Weights of a small sound classifier.
Model: 3.29M parameters, log mel input, arch mobilenet_v2, depths [3, 3, 3], widths [128, 192, 288].
Data: 39062 training examples, 55.7 epochs.
Rows from block 4, named by matrix and row number. Each number is 200 + 20 x the weight over its row's rms, rounded and kept within 0 to 999. All counts start at 0. After the name is the row's rms in percent of the matrix's.
# convs0: expand pointwise conv (model.blocks.4.convs.0.weight, 768x192x1, standardized in use), inputs 96-191
convs0.499,087,154,169,193,223,168,173,173,171,186,237,204,210,202,219,179,186,173,201,180,188,176,199,214,180,191,175,183,248,210,222,213,179,188,182,188,205,213,193,192,190,244,190,214,235,194,202,196,212,185,205,210,208,235,196,195,184,190,199,171,155,206,188,199,189,182,191,186,232,222,180,172,174,189,186,215,220,151,209,213,234,235,217,213,191,177,244,211,218,200,208,239,210,169,208,186,196
convs0.500,090,170,185,200,226,195,164,200,245,205,215,198,176,232,185,203,183,205,195,197,240,234,196,206,170,194,226,165,201,200,233,214,205,211,224,221,216,230,231,211,206,187,176,186,195,215,162,201,208,189,175,212,201,195,162,214,192,232,188,204,224,171,183,199,189,215,186,195,182,204,171,174,160,202,199,185,210,244,202,190,205,170,198,219,202,187,223,234,214,194,190,198,198,199,192,195,180
convs0.501,105,223,212,181,228,198,223,178,223,172,212,147,203,198,188,193,209,168,187,157,192,229,180,187,234,223,217,223,175,215,197,206,217,215,185,182,224,216,194,192,214,187,185,224,169,224,208,188,184,180,190,206,204,205,204,219,179,194,213,216,248,223,204,190,193,197,227,187,197,200,157,226,207,193,178,184,237,174,214,203,201,210,178,222,170,183,185,200,208,273,219,190,191,222,213,167,176
convs0.502,084,204,180,211,233,214,227,196,226,218,195,205,177,222,217,209,193,173,223,190,200,195,222,221,208,211,225,188,216,230,235,174,198,206,175,227,234,225,184,208,198,183,196,188,196,180,139,223,194,202,217,202,184,206,202,194,197,226,202,191,200,169,194,186,221,204,219,223,218,199,215,183,197,225,188,216,208,228,186,198,204,238,225,203,214,191,250,218,191,175,199,173,183,185,206,191,241
convs0.503,121,159,220,202,169,238,184,165,174,202,220,199,144,214,208,181,201,237,199,192,159,211,212,168,200,216,194,219,209,187,211,166,167,206,184,192,204,250,200,178,212,189,219,203,192,155,180,205,242,214,203,198,189,219,187,195,183,201,207,220,197,184,221,169,193,189,182,193,188,201,166,192,191,197,202,208,201,167,236,199,212,197,169,188,217,228,193,227,206,192,227,160,214,173,188,197,217
convs0.504,118,196,208,170,209,209,227,211,201,192,217,226,227,192,229,185,174,235,208,204,150,205,222,200,213,208,207,232,175,229,186,199,192,241,194,235,182,205,184,200,204,218,193,185,187,190,207,229,182,167,219,195,192,211,222,204,216,209,192,195,204,205,207,151,179,197,172,200,209,171,184,188,230,206,205,171,217,193,179,201,195,195,171,209,204,213,169,219,220,192,212,233,194,193,161,235,161
convs0.505,091,198,228,212,214,168,174,223,183,212,182,208,150,208,203,198,183,173,199,193,185,186,193,195,229,224,245,193,190,189,190,199,152,204,193,232,202,188,230,221,197,196,212,194,184,217,183,226,192,197,212,216,227,199,193,223,191,216,194,218,252,232,178,222,217,182,226,228,175,173,190,211,224,218,197,149,247,207,207,169,218,153,171,211,197,227,165,178,204,199,193,179,149,220,201,209,171
convs0.506,081,186,195,194,215,221,167,199,206,203,191,176,211,175,189,193,208,187,229,210,193,218,205,204,186,195,194,210,240,184,186,215,205,209,202,171,209,182,186,194,186,189,213,184,206,194,182,191,232,182,204,224,204,169,170,252,193,204,209,194,192,214,184,180,209,235,200,226,169,221,212,238,197,181,187,184,172,212,271,166,218,175,240,219,196,199,175,157,211,215,215,235,209,193,244,200,185
convs0.507,073,201,218,205,202,203,200,179,185,219,240,186,185,188,184,164,197,182,177,207,194,199,183,190,214,163,168,212,201,189,188,170,182,203,193,228,210,201,189,197,161,177,203,201,203,178,175,180,195,207,236,258,216,237,219,215,239,213,225,216,224,183,213,198,211,199,198,192,204,174,211,178,226,220,168,210,215,179,171,229,195,166,197,183,185,221,263,187,183,234,186,187,225,235,209,242,215
convs0.508,112,189,203,176,225,164,172,195,209,184,229,193,228,206,208,158,198,260,202,192,218,196,222,214,228,220,189,201,225,184,197,181,197,210,207,225,216,179,203,203,137,195,194,180,221,223,209,224,215,217,215,165,211,246,194,202,192,209,217,184,211,200,200,206,194,182,206,208,165,188,181,238,180,192,172,196,171,196,252,189,192,199,217,152,194,187,204,197,217,211,190,213,203,227,177,182,220
convs0.509,124,194,207,195,163,170,227,205,179,204,150,168,178,203,233,235,170,189,184,187,195,217,203,171,209,206,182,227,179,199,192,193,208,240,189,219,175,210,177,195,162,206,191,213,184,200,154,212,183,192,213,194,196,201,221,212,226,216,199,196,236,218,190,234,189,187,194,222,216,224,156,209,207,216,235,231,199,196,216,205,201,179,225,208,211,161,184,211,226,234,201,207,208,210,191,194,208
convs0.510,080,215,222,177,177,194,202,165,228,200,211,217,215,209,222,195,194,182,213,201,232,177,221,199,169,175,221,219,173,223,239,181,190,200,243,202,142,188,182,238,197,224,202,219,172,211,185,234,263,163,213,216,179,191,153,210,188,191,203,182,197,177,198,221,157,202,194,202,159,224,200,215,177,200,212,181,197,178,228,206,211,162,202,181,194,159,188,177,194,190,158,225,211,189,225,198,185
convs0.511,089,175,175,187,192,217,187,168,192,161,197,220,166,175,222,205,179,184,194,199,201,175,163,142,206,171,164,169,237,203,185,220,213,203,181,222,184,199,217,183,199,190,193,213,188,203,201,189,205,185,241,214,220,170,179,237,222,214,212,236,246,203,189,206,203,199,180,225,228,204,230,221,198,220,202,181,206,179,209,206,212,189,197,188,202,184,187,204,176,209,230,177,200,193,216,195,219
convs0.512,110,187,190,208,187,224,216,183,220,202,212,193,192,202,217,219,156,183,221,191,185,218,192,208,232,191,224,190,194,195,182,215,190,213,213,210,201,196,209,218,241,185,241,216,186,185,186,202,213,179,208,161,170,196,208,224,204,204,172,205,208,237,206,188,173,213,224,209,213,175,203,203,188,201,223,188,194,253,188,216,198,214,187,223,172,177,168,216,207,176,204,172,232,168,171,207,233
convs0.513,073,132,222,181,183,175,192,222,205,218,225,230,208,195,206,221,190,182,186,231,215,223,188,180,154,193,233,189,218,205,199,231,214,195,189,184,204,200,177,188,167,205,217,217,198,200,188,209,225,202,223,185,196,193,198,191,163,238,211,202,239,213,238,173,199,190,192,193,232,166,213,206,173,221,196,191,208,153,212,217,232,180,191,229,195,201,213,166,223,164,182,237,204,182,197,195,190
convs0.514,082,216,191,217,191,208,207,194,195,227,192,178,198,235,210,212,201,204,204,206,219,177,217,203,211,187,206,209,204,207,194,170,199,184,234,196,177,189,190,184,203,245,198,227,195,232,191,265,207,180,181,191,165,173,170,218,200,205,139,200,193,198,192,200,187,187,188,171,167,216,191,175,185,251,213,183,194,190,217,209,211,199,207,213,196,172,199,178,214,231,179,202,207,174,204,184,196
convs0.515,121,172,224,221,197,182,221,188,215,181,215,170,221,210,214,206,227,196,197,207,217,195,208,170,208,213,207,169,223,186,210,196,228,159,188,196,232,180,206,164,186,198,179,200,225,183,215,198,210,198,202,186,186,225,203,211,200,202,192,184,212,232,250,200,221,202,173,189,224,148,189,217,217,238,219,224,166,188,203,215,196,196,181,183,228,187,198,200,179,186,195,199,216,204,190,214,190
convs0.516,109,193,236,221,207,187,222,226,178,194,197,194,178,215,176,184,244,209,184,204,191,180,193,207,200,186,195,195,192,192,200,194,213,198,201,171,214,213,189,181,176,191,227,227,222,172,202,245,221,191,192,199,174,165,222,229,224,220,214,208,197,184,219,230,220,177,179,228,171,206,196,217,221,206,197,177,185,207,172,175,144,215,227,178,199,195,191,159,244,223,257,202,217,181,181,203,203
convs0.517,123,218,170,211,192,230,178,196,208,186,182,190,201,171,213,227,185,204,187,225,176,188,196,204,186,227,211,191,182,218,207,166,186,238,178,185,219,220,210,196,212,193,175,174,187,162,208,215,196,189,214,253,182,229,201,179,182,199,208,208,196,234,208,211,222,212,204,179,189,171,187,222,190,208,165,219,199,194,209,224,212,163,237,202,246,211,200,189,176,174,179,216,187,190,218,201,191
convs0.518,102,212,233,218,217,225,197,181,212,234,211,209,171,216,207,192,202,153,194,184,220,206,174,192,173,194,205,211,207,227,202,203,196,191,245,224,205,188,224,204,140,217,222,193,202,197,192,267,195,190,213,219,201,159,183,208,211,185,181,161,183,202,210,237,204,201,211,184,182,206,221,196,210,210,192,194,180,168,180,178,220,168,153,217,182,210,189,195,197,242,179,186,179,167,217,179,201
convs0.519,094,176,184,210,190,188,217,229,202,160,168,210,204,178,216,188,187,235,211,172,180,183,166,173,210,215,184,230,212,206,218,218,201,215,223,163,239,201,197,204,188,209,207,200,219,149,192,220,196,199,199,218,197,224,196,214,240,216,245,199,202,194,250,229,198,180,197,155,199,188,255,215,187,205,224,187,210,224,176,177,200,248,220,197,217,218,204,211,216,181,186,174,216,213,222,165,208
convs0.520,073,224,183,233,198,202,217,145,208,185,244,203,199,236,214,178,204,182,222,189,240,200,248,186,190,202,211,214,188,217,217,193,209,223,224,227,178,209,205,238,195,231,183,216,218,206,184,255,218,205,200,180,187,216,186,209,176,192,164,212,171,170,164,211,179,167,199,210,147,219,203,207,183,213,195,198,193,184,211,203,213,209,202,183,173,178,192,188,172,218,171,209,192,178,207,186,160
convs0.521,106,156,193,199,209,203,185,186,244,208,224,187,214,175,234,174,205,183,177,203,208,182,197,205,176,196,213,175,239,200,210,187,206,229,216,210,161,194,217,227,207,223,164,187,215,205,215,192,202,193,196,217,205,165,231,248,233,185,205,206,185,193,195,132,214,207,199,185,178,244,171,215,187,197,195,202,205,198,170,209,170,219,190,193,190,183,195,229,214,254,184,188,199,193,214,230,197
convs0.522,098,220,173,177,205,202,190,217,213,192,176,192,180,214,219,225,219,203,211,212,194,183,193,198,177,217,222,178,205,216,206,181,208,184,195,186,163,181,199,226,204,199,208,219,184,196,212,198,180,184,207,187,223,184,193,216,235,221,152,190,225,196,240,203,189,184,207,186,242,187,220,214,197,174,154,194,159,180,253,213,209,218,190,226,198,231,184,209,188,202,214,226,237,192,169,229,218
convs0.523,096,174,197,215,174,190,231,186,211,203,177,213,170,246,213,195,201,191,205,170,170,180,227,188,187,213,160,199,185,196,195,202,181,210,220,216,218,202,196,211,175,176,216,198,195,201,198,222,205,208,184,178,215,185,203,222,205,237,193,221,191,237,200,210,185,221,211,169,200,208,216,190,262,192,234,196,230,237,187,182,190,202,212,178,197,211,198,172,200,181,219,211,228,207,220,194,211
convs0.524,095,221,238,220,209,180,215,225,237,197,244,198,224,213,182,199,224,197,204,196,186,204,215,176,233,236,206,200,168,216,190,196,210,205,187,178,225,214,155,236,203,188,195,205,214,188,202,201,221,217,220,168,179,166,203,197,178,147,182,143,208,186,223,199,228,184,212,217,209,210,172,169,231,191,180,198,193,193,184,200,201,221,216,230,224,203,168,178,197,217,210,213,187,218,176,200,191
convs0.525,082,172,210,189,187,194,215,200,157,157,177,172,187,229,207,205,215,198,202,174,210,211,196,223,208,208,214,209,209,198,238,237,194,164,202,203,203,185,190,182,197,207,219,177,175,137,176,196,204,232,202,197,194,218,222,195,222,213,215,197,165,170,210,217,203,216,230,218,167,213,227,191,232,185,186,197,183,174,226,220,197,227,210,198,204,255,196,206,194,215,205,223,192,199,218,204,228
convs0.526,102,177,241,194,173,193,203,210,190,214,213,220,208,197,196,215,197,243,200,189,195,217,214,191,225,209,175,169,198,203,204,221,251,216,219,219,208,203,217,188,197,173,207,200,194,213,211,209,168,174,211,198,230,212,210,217,234,199,189,172,195,201,225,176,161,212,191,203,166,174,218,177,223,200,194,171,155,173,201,156,212,207,181,205,190,225,181,204,188,187,223,193,195,191,198,194,156
convs0.527,096,236,207,199,205,227,231,203,207,188,201,199,228,210,216,195,191,184,190,194,200,208,196,184,236,175,187,234,206,202,235,197,208,195,246,217,187,214,204,185,227,236,218,204,217,226,195,166,209,180,154,189,168,171,191,192,198,183,201,229,223,213,196,207,181,183,204,201,168,221,176,186,217,248,198,165,166,198,188,200,216,212,157,181,161,174,154,145,215,212,178,209,205,197,207,177,164
convs0.528,069,189,165,194,196,212,181,199,219,179,179,185,217,185,192,180,218,216,189,229,181,187,128,165,236,188,158,196,203,221,206,203,221,185,187,237,180,193,201,200,193,230,203,193,207,215,183,164,223,218,220,221,188,183,157,227,227,216,213,198,214,210,205,200,204,188,212,235,180,195,224,199,229,181,251,192,210,227,195,234,164,211,222,194,210,169,192,197,205,198,193,208,227,199,196,202,192
convs0.529,100,165,183,206,197,189,183,183,190,222,197,198,202,175,176,212,185,210,201,206,174,205,229,210,175,191,188,236,192,190,186,204,211,174,170,206,170,194,194,225,181,183,210,208,216,196,160,193,229,171,191,215,226,198,170,219,181,202,170,222,182,176,171,180,172,210,217,196,213,171,222,200,220,200,211,211,218,192,193,163,180,236,193,252,192,181,203,211,218,199,178,185,214,221,221,157,209
convs0.530,093,211,180,216,200,251,205,218,199,223,196,188,204,189,200,226,186,240,203,206,208,231,183,178,228,179,234,168,167,207,216,208,220,148,229,209,183,227,228,186,201,172,195,186,234,203,169,185,220,185,207,165,227,199,210,185,227,200,194,214,203,209,226,208,197,177,197,171,179,183,168,209,213,213,195,225,194,200,244,231,222,211,203,221,196,198,203,228,202,216,200,190,198,186,186,203,214
convs0.531,064,186,199,198,176,171,194,197,190,228,246,172,223,233,199,208,184,181,207,190,211,198,202,192,180,208,215,202,204,186,188,197,195,212,193,218,194,220,188,198,189,210,228,192,236,194,175,194,203,199,189,231,185,209,192,209,184,195,204,219,228,188,168,191,207,206,195,207,174,189,199,223,233,208,193,180,218,200,200,244,199,197,227,194,232,183,231,174,245,182,129,212,171,213,222,205,185
convs0.532,066,183,181,195,245,186,180,191,186,199,235,200,208,198,197,203,190,194,195,187,213,183,201,202,179,153,233,172,197,199,221,194,188,202,236,178,203,229,173,217,213,204,178,172,242,182,197,192,224,195,216,227,255,184,199,179,196,171,208,201,164,227,190,169,180,210,209,210,202,234,191,177,209,173,218,175,231,174,213,164,233,197,230,207,218,166,233,223,180,186,172,233,203,188,189,184,185
convs0.533,081,160,217,178,211,189,210,197,172,171,212,210,194,248,200,203,192,202,184,223,208,200,201,221,199,200,185,208,218,182,233,206,202,229,219,160,207,163,195,195,233,216,231,210,192,187,198,181,217,188,210,209,197,206,202,202,209,201,197,185,194,239,195,179,182,190,165,179,206,235,185,192,188,205,199,190,215,196,217,176,235,230,242,184,215,181,205,214,206,207,174,255,208,163,199,174,190
convs0.534,130,215,177,199,198,193,194,175,224,189,198,167,188,205,199,175,143,197,231,183,219,202,216,191,226,197,191,182,211,215,204,227,192,190,203,207,216,207,224,172,221,191,221,214,219,185,208,131,213,206,185,188,207,226,218,159,215,195,205,199,198,235,225,213,224,202,161,207,199,195,225,196,226,204,190,196,187,183,170,202,211,204,190,198,148,210,181,181,196,235,224,209,211,221,213,180,201
convs0.535,106,166,191,212,202,193,188,199,198,199,211,223,211,219,214,223,215,196,201,183,209,195,188,208,203,184,167,179,258,196,234,188,205,194,196,215,181,171,225,211,205,216,220,236,188,189,180,214,194,224,191,188,178,187,203,189,210,188,200,152,208,244,183,186,189,202,168,202,184,202,225,200,174,184,212,190,203,197,133,206,209,179,207,233,232,179,248,171,217,152,181,189,233,205,160,183,222
convs0.536,095,171,242,223,188,205,224,152,227,221,215,189,200,218,169,182,192,190,233,205,209,224,202,205,206,197,178,176,196,207,182,215,227,203,182,202,175,194,176,219,190,231,228,187,202,213,181,186,189,182,197,166,206,196,189,210,204,199,221,210,237,237,166,173,228,196,172,170,195,232,190,208,205,198,237,163,200,210,174,192,191,211,160,198,225,190,227,215,236,189,211,201,197,212,214,180,217
convs0.537,140,160,190,202,195,194,224,172,182,181,188,223,225,222,216,224,227,150,195,206,167,229,185,183,189,219,193,212,207,196,215,203,210,215,213,212,201,237,207,198,168,194,211,213,237,227,197,154,178,178,195,187,189,214,195,183,242,214,180,196,204,231,215,224,182,210,204,210,214,209,202,159,212,230,198,207,224,219,231,209,192,199,208,158,205,198,207,194,170,200,181,204,209,197,168,206,206
convs0.538,129,159,174,191,190,193,249,181,179,207,179,178,187,168,212,210,179,212,199,184,214,189,236,174,219,212,177,202,218,168,204,222,207,211,214,163,212,185,215,216,167,194,181,207,194,190,212,237,210,226,232,227,171,212,186,204,215,212,212,251,200,169,177,210,178,194,178,205,204,249,194,201,222,166,209,192,202,188,157,196,210,179,195,201,196,214,232,195,159,216,172,222,199,199,174,202,199
convs0.539,078,207,206,194,184,182,214,177,190,203,207,199,207,224,191,191,239,216,208,158,211,204,172,137,202,210,211,203,172,174,225,221,232,179,200,220,181,200,197,194,179,183,193,162,215,181,208,163,202,201,188,210,238,223,178,214,200,218,235,200,180,187,171,198,209,198,186,177,188,232,225,217,215,211,188,199,202,174,184,219,225,225,211,171,194,231,200,163,214,183,224,235,198,176,215,210,217
convs0.540,115,232,235,184,180,185,198,197,174,191,215,186,233,170,190,212,180,208,175,185,157,180,194,210,196,190,183,208,173,189,212,180,184,221,210,193,205,206,212,180,169,192,178,213,204,180,229,176,198,211,168,203,186,212,221,210,213,207,181,171,203,164,195,199,187,220,178,200,205,183,245,214,170,222,195,209,213,197,191,215,212,182,190,199,222,215,205,183,200,234,127,199,208,195,226,188,151
convs0.541,084,190,205,246,202,216,197,214,196,211,182,205,188,224,220,206,186,213,237,235,229,197,233,198,212,177,194,179,207,220,237,202,171,199,221,213,210,167,194,204,205,218,225,181,199,216,209,249,205,211,224,188,192,193,179,224,223,192,179,183,181,213,230,204,173,217,193,162,204,197,198,188,212,192,196,187,215,193,212,163,208,204,204,200,193,190,176,159,205,188,193,194,186,195,197,211,224
convs0.542,095,178,224,229,201,211,236,227,232,164,214,188,196,217,194,195,233,244,206,210,186,172,160,211,223,215,190,217,195,204,193,217,206,238,202,228,165,221,195,211,200,226,186,158,211,218,136,208,194,217,221,197,211,187,211,216,175,184,218,217,212,193,210,188,182,170,192,223,203,205,221,214,173,161,191,187,190,199,213,207,196,185,207,190,189,241,227,187,166,196,211,194,194,208,198,184,218
convs0.543,109,187,209,196,241,194,204,194,225,246,227,173,234,226,229,220,196,178,199,223,204,176,191,228,176,201,200,202,201,204,177,202,192,187,185,219,200,232,207,218,184,204,156,204,179,228,184,268,190,187,190,206,199,242,209,190,191,226,181,207,251,184,196,212,203,204,232,198,211,182,223,185,213,204,200,184,201,199,178,213,194,206,209,181,220,172,173,240,214,189,198,196,193,171,173,162,200
convs0.544,103,202,229,231,207,211,201,154,198,197,213,167,183,205,168,218,213,189,201,184,235,214,188,213,193,204,182,174,187,196,195,194,190,209,198,200,177,214,179,179,211,185,149,129,190,190,194,220,250,201,224,179,216,172,208,190,210,223,177,203,195,232,209,190,196,189,214,190,201,199,185,203,217,205,172,229,231,195,196,174,217,220,210,225,235,217,202,210,194,205,216,193,183,215,194,176,245
convs0.545,093,172,174,202,190,209,227,183,235,176,197,198,223,210,200,199,235,218,210,196,210,190,200,192,193,162,190,230,216,176,190,216,197,169,175,208,173,193,174,178,219,192,237,209,203,172,201,162,212,203,224,222,214,212,198,217,215,207,214,195,178,198,198,208,218,203,192,262,209,213,219,204,199,217,201,162,228,183,224,201,189,178,209,196,194,167,188,180,210,183,178,249,203,213,195,169,174
convs0.546,109,204,187,223,212,205,193,224,189,221,224,239,190,219,202,210,156,222,156,228,192,206,182,198,226,223,202,185,203,194,207,207,210,190,212,207,214,223,178,173,226,212,131,199,233,188,204,163,209,206,195,202,249,198,170,220,204,182,216,227,196,170,185,213,188,155,206,182,146,178,174,160,197,215,199,166,202,164,207,172,194,179,191,213,178,169,194,185,181,198,190,180,194,235,211,209,178
convs0.547,114,179,196,201,203,219,228,214,193,169,178,188,188,225,188,215,213,160,204,174,230,189,225,209,237,194,182,217,192,196,181,196,188,242,223,219,193,194,201,221,208,244,186,199,171,210,200,200,182,182,211,219,190,199,186,218,185,176,214,206,174,228,207,209,213,150,201,185,236,159,170,217,191,214,193,239,206,211,174,223,210,204,191,200,197,189,207,231,209,211,188,179,198,198,190,248,152
convs0.548,101,203,244,221,187,222,204,171,169,174,210,195,206,188,214,201,206,198,217,175,211,174,220,154,176,201,170,193,207,195,189,211,181,188,187,211,219,221,200,225,191,213,214,180,178,198,219,212,197,235,209,229,213,199,222,185,185,170,216,223,213,196,196,188,213,207,191,235,196,210,209,185,199,196,185,227,179,200,212,180,187,189,207,176,181,217,164,176,200,205,212,226,188,193,194,216,240
convs0.549,103,183,211,201,197,189,170,224,214,166,217,189,220,198,192,203,192,198,214,192,206,241,192,222,203,189,202,172,244,218,194,189,169,254,187,210,215,206,188,200,210,195,230,182,177,197,233,191,208,192,203,214,168,168,183,182,194,215,162,180,188,211,184,208,196,169,223,203,212,187,217,170,178,188,189,226,234,215,206,193,195,199,175,214,208,190,253,230,205,199,198,199,198,178,202,236,168
convs0.550,107,212,180,233,189,232,195,188,208,197,182,224,193,250,175,217,199,181,217,242,198,199,231,176,192,192,198,206,184,221,205,222,186,205,133,214,203,218,199,215,186,164,187,205,203,156,180,191,195,187,181,216,203,190,218,209,207,206,192,205,243,225,186,188,200,221,193,186,231,186,214,190,199,197,182,188,230,195,211,200,222,226,190,187,195,202,208,232,227,215,174,190,221,200,162,199,219
convs0.551,086,225,208,208,203,190,188,172,204,231,244,215,174,196,201,201,187,180,204,209,223,179,213,174,217,203,217,225,207,197,182,201,172,213,178,163,228,217,205,188,213,209,158,183,226,210,230,186,171,214,220,180,180,225,200,223,213,193,234,177,189,206,200,172,167,174,199,162,176,210,226,217,194,219,201,173,194,224,214,206,179,203,208,199,253,180,202,242,200,200,133,228,213,180,234,223,251
convs0.552,061,201,199,224,213,198,193,207,198,195,197,206,176,217,189,207,166,171,200,212,175,203,197,173,195,206,170,222,221,196,192,211,193,183,205,185,217,196,192,196,194,211,207,215,182,184,208,202,196,169,194,201,206,184,201,203,206,183,186,200,201,209,210,207,183,157,186,182,171,186,189,212,199,213,205,199,187,183,192,165,201,202,203,183,221,192,178,196,159,198,185,197,195,218,214,167,220
convs0.553,106,180,213,203,172,205,195,253,175,177,211,225,195,166,205,209,176,169,206,245,209,203,184,183,196,184,173,155,215,157,206,205,180,196,213,190,138,201,176,208,242,191,223,181,176,192,172,165,181,187,194,200,204,198,177,217,205,219,187,191,192,202,204,202,225,191,219,209,191,237,210,193,194,224,220,190,190,196,189,239,190,198,208,202,218,204,199,187,177,211,184,189,199,186,157,218,245
convs0.554,087,210,193,232,230,191,213,188,196,200,246,209,220,211,202,209,174,183,200,191,179,188,154,195,185,167,200,207,187,200,165,176,185,216,213,200,217,189,238,191,205,166,189,182,219,209,212,222,215,167,192,203,226,204,191,208,214,211,185,200,216,214,197,185,203,185,191,203,199,180,190,189,213,178,180,198,216,155,207,197,201,231,219,201,198,171,190,207,206,183,161,218,172,206,174,187,203
convs0.555,106,213,185,208,182,201,232,204,169,159,230,226,220,186,158,173,210,201,218,177,191,185,188,188,215,174,195,196,216,164,220,202,170,210,216,238,214,193,203,189,222,183,177,182,226,204,177,188,184,214,215,223,217,227,201,220,190,197,177,207,182,159,177,175,220,200,188,207,221,196,210,197,182,215,166,229,263,201,205,178,183,171,194,209,164,178,177,222,176,196,209,193,199,206,230,185,204
convs0.556,084,186,186,201,213,177,210,211,208,175,180,204,228,168,215,167,212,213,190,222,165,195,191,205,177,188,205,191,200,186,169,192,210,179,187,192,196,168,192,216,169,204,216,207,148,191,169,190,194,209,198,199,189,226,178,179,207,191,184,190,251,203,228,229,211,195,194,172,180,183,224,185,233,178,202,200,194,220,213,180,181,190,221,195,215,216,192,151,217,172,211,203,179,214,192,211,187
convs0.557,100,183,182,187,192,210,214,202,211,216,165,217,177,221,163,187,193,223,206,190,216,214,209,208,179,208,161,232,206,169,208,205,180,194,220,209,189,161,234,175,218,208,210,178,171,213,207,220,200,178,217,199,211,198,197,223,171,205,216,213,180,184,199,194,201,200,177,229,165,180,211,215,193,222,215,209,200,173,183,217,195,152,209,171,180,184,202,207,197,195,172,204,195,229,204,233,235
convs0.558,095,156,241,254,195,196,191,214,199,206,171,180,200,181,217,219,205,219,202,218,205,202,191,160,199,219,195,202,219,208,205,227,213,219,163,216,199,195,217,186,184,189,206,210,196,230,186,212,198,192,211,207,215,191,209,200,193,264,189,172,208,219,220,215,208,185,196,206,182,209,215,227,183,219,211,200,182,171,192,211,221,235,225,201,224,189,202,220,199,221,261,203,198,142,156,200,212
convs0.559,095,186,213,228,202,192,203,182,197,185,201,212,199,193,195,215,176,212,187,181,213,189,237,226,199,186,166,227,176,216,227,215,180,211,201,240,233,184,181,217,193,220,182,211,184,213,201,235,204,194,179,163,162,181,172,189,189,207,156,178,196,182,196,241,189,198,186,214,192,208,230,210,165,190,198,221,217,188,149,221,234,181,212,177,206,187,188,173,179,211,194,179,178,180,182,168,196
convs0.560,094,165,205,199,195,207,186,171,165,210,201,225,173,168,215,178,238,189,231,204,222,193,210,215,201,183,213,172,213,213,245,213,220,188,205,224,203,198,212,223,185,175,245,184,194,204,230,207,171,212,197,180,176,197,200,198,220,207,231,190,222,175,169,214,166,185,230,217,180,192,211,189,227,199,173,240,235,195,185,220,215,206,205,170,205,227,200,237,211,198,202,153,182,212,197,184,176
convs0.561,067,210,191,177,196,217,197,161,206,204,241,188,224,229,187,191,182,215,215,206,219,192,221,212,229,210,175,200,188,221,191,231,209,199,155,179,199,210,215,181,185,167,225,243,229,193,212,192,212,194,222,202,210,181,226,214,183,211,214,203,197,188,184,187,198,202,190,224,227,221,200,206,159,195,195,158,214,192,197,185,164,241,193,187,194,201,211,214,183,182,204,241,176,231,187,210,198
convs0.562,071,199,234,209,228,214,219,201,215,207,194,215,178,197,179,173,207,214,231,228,227,220,201,184,195,194,250,192,215,180,196,226,211,209,213,230,182,248,195,213,186,205,167,189,224,191,209,185,245,204,229,169,196,234,206,211,204,208,191,221,217,200,207,224,202,205,198,207,210,167,166,184,197,176,157,204,223,227,196,215,205,195,174,213,216,218,170,193,232,217,212,217,227,199,191,200,199
convs0.563,104,216,242,201,193,207,176,229,177,229,182,174,170,214,186,165,212,204,203,230,204,195,196,205,195,212,182,179,209,217,188,183,219,180,199,208,219,218,167,190,175,211,215,198,236,227,231,158,205,210,195,218,210,178,180,194,175,186,198,183,270,179,203,168,203,164,206,197,197,216,217,176,209,199,200,222,213,174,168,219,195,205,209,196,241,170,224,203,179,240,216,192,161,220,207,169,233
convs0.564,111,230,184,197,219,206,181,189,189,197,168,208,223,206,236,166,184,164,209,197,242,177,239,165,258,199,179,201,175,194,205,186,152,234,183,198,185,217,195,226,185,169,203,222,175,191,230,207,190,237,211,206,202,215,246,177,202,227,203,202,203,217,201,211,190,181,201,184,190,180,178,201,202,210,232,192,220,187,193,216,194,203,202,194,192,190,174,200,231,223,203,158,190,229,186,219,217
convs0.565,073,182,205,198,197,178,169,208,210,173,217,207,216,222,169,186,199,187,195,196,194,187,235,181,186,201,214,190,181,190,180,201,168,175,249,179,193,231,196,218,200,200,213,194,180,181,166,194,226,199,174,236,196,214,216,191,195,219,214,171,197,221,185,230,195,187,216,211,195,185,175,215,194,201,186,207,199,225,226,204,199,220,202,206,207,199,173,209,204,192,196,177,209,202,189,213,177
convs0.566,117,209,210,169,225,156,196,161,196,184,250,215,165,175,202,208,193,178,217,227,226,181,183,218,197,163,177,224,218,181,222,166,205,226,213,188,224,211,206,210,171,222,167,207,236,178,199,209,213,205,210,179,184,171,195,208,191,199,177,216,179,184,180,203,183,183,195,181,175,222,191,203,197,182,232,177,194,199,172,197,190,218,202,195,230,176,210,209,241,190,196,213,253,216,215,216,220
convs0.567,083,229,180,168,219,204,190,204,186,213,245,194,192,176,209,149,202,202,239,160,185,190,223,213,204,189,179,212,190,183,200,217,184,186,206,192,187,247,201,169,215,178,193,208,246,187,231,227,216,177,205,191,223,233,227,180,222,188,188,150,190,201,191,189,198,182,238,223,206,189,201,186,180,206,199,237,202,189,188,218,194,203,190,204,235,217,171,198,180,213,223,194,211,164,205,175,175
convs0.568,098,181,182,216,230,204,217,246,242,169,240,177,162,256,200,166,195,187,198,213,170,199,207,172,188,219,196,236,182,197,187,193,200,191,224,196,209,213,176,210,172,182,194,185,204,217,185,184,190,234,179,168,177,208,193,191,167,202,213,219,215,166,171,226,232,170,223,152,216,166,176,195,211,186,192,195,190,231,216,186,210,179,206,188,184,194,222,214,217,211,213,180,183,207,190,207,202
convs0.569,115,201,202,203,227,193,242,210,185,149,199,191,183,192,177,209,191,198,209,211,222,202,213,221,212,215,194,171,206,204,208,199,254,211,205,189,205,218,186,159,230,216,188,222,207,201,195,215,231,177,222,212,216,174,193,200,171,194,206,157,196,234,226,227,195,186,255,231,207,239,219,211,193,218,255,180,213,191,188,185,230,196,199,202,224,166,207,196,210,176,186,174,189,188,166,205,231
convs0.570,082,219,205,223,250,208,216,186,214,202,182,180,156,197,170,177,206,209,196,160,216,208,190,154,181,202,179,175,216,216,165,198,198,163,157,226,172,227,227,216,182,187,169,234,196,185,180,197,202,191,218,217,232,201,215,181,167,202,222,210,230,195,179,220,227,170,187,204,201,212,208,198,176,208,191,209,183,191,196,204,171,210,227,220,210,229,174,170,173,219,182,210,217,196,190,231,184